A small self-supervised image encoder, trained from scratch.
Model: 2.75M parameters, 32-pixel images, arch efficientnet, norm batchnorm.
Training: muon at rate 0.0034, 3800 steps, batches of 128.
Data: trained on streak pictures of flow and ridge fields, 2.5 epochs.
Rows from block 4, named by matrix and row number. Each number is 500 + 25 x the weight over its row's rms, rounded and kept within 0 to 999. All counts start at 0. Numbers have three digits each. After the name is the row's rms in percent of the matrix's.
# fc1: squeeze-excite reduce (model.blocks.4.se.fc1.weight, 21x336), inputs 288-335
fc1.0 094:475498503533505480476508461498478486508446485506439506496498458494510511486493485475504497487503460443502514482481477507489512496499460508495468
fc1.1 078:503490555508460487502502496470502481498469480491490498499486471525503472482534492488514483503499455495498547494503479531487511542487479498496505
fc1.2 109:488485510577512503530504498498486501483459471500501570474504486516486471507511505505476497562524499486504484497500416448490472503547519500511490
fc1.3 153:476472532516484500510498458485518515488456471502529452497520487514497462504489498483496493494505500521500522474509497440494497508526499502487493
fc1.4 100:505513519485466448506527485527528489485491500524528511483482529474467491501492506507518487541511537488538505476512484549511516507507499496495487
fc1.5 092:502505527515468497511528519495503520503491481529529595481495475515468477524519540510510512532477485490504532546516521527511498503454501477498493
fc1.6 088:507477507495554511508515521493425547491488501476485492466501531511539486505500476474502544464501484476492482501524512501486499489463538492520480
fc1.7 098:526506489515505551505490534533499500519491517504479504542504543508502520513531516494504503547502458481496511535524560528524484499490502524509518
fc1.8 067:461529482526469509483503497516492487471513518485514484461477463445508461472499502505494496524489506519514460480514482492521506494516534509498553
fc1.9 104:497476498493549510501494446474503512499519458510520513462477458460492513497475484505493505477480489469544497490497480432487474490493497497488505
fc1.10 098:499481468457540458496516489476527490508515531473481500576474497515478485518491458495484502468500448499550511505513506456491503497504486542534522
fc1.11 067:485518491517486490505442524512433494468459480493465504511553516479498484486494476506516485592495465498507495507477473529494481467499462510512479
fc1.12 065:485505476437512416490532505502471498488488512524513477485499481468501486490486495519488488437506470489479482500517510517504507492507499451505559
fc1.13 125:476517478453472497496484488508517488523511498474487490511486521483552525491511485500493482501500544516493504514488484512504486506517490491508493
fc1.14 092:492491512456496493498460494505503483510482467495483486518508472503455466474529471459511517469506493500488526499507534486509500470440490438517488
fc1.15 135:488497509496432511521448497500491511482484494519522456470509473479470477497514496511488506506479502503497490499478499463509498476505481467505483
fc1.16 102:511506484511500511489498501503526501497518479505494506483462535479443531480490518490501490604519475493498525517485495531501484505516549492508490
fc1.17 096:508508551559538481518445496502519533479477481514492521482477504481553499502486481529474478474481546487501489519523509489494468509494543521491520
fc1.18 091:479495495427476452526484507469518500518479526509522527522489476504428473513507519594495518509504533518511505502488479570507508484499482490499515
fc1.19 112:482497508499506503494487556492517486496542475504493512536450492463501465461503501497493515502481504527499472500471501563487532486471517510474499
fc1.20 085:482504489438522509440463526484531513486524508483485443506456509504508463491504518505490490472502462492519451493504487443499481498501425528503477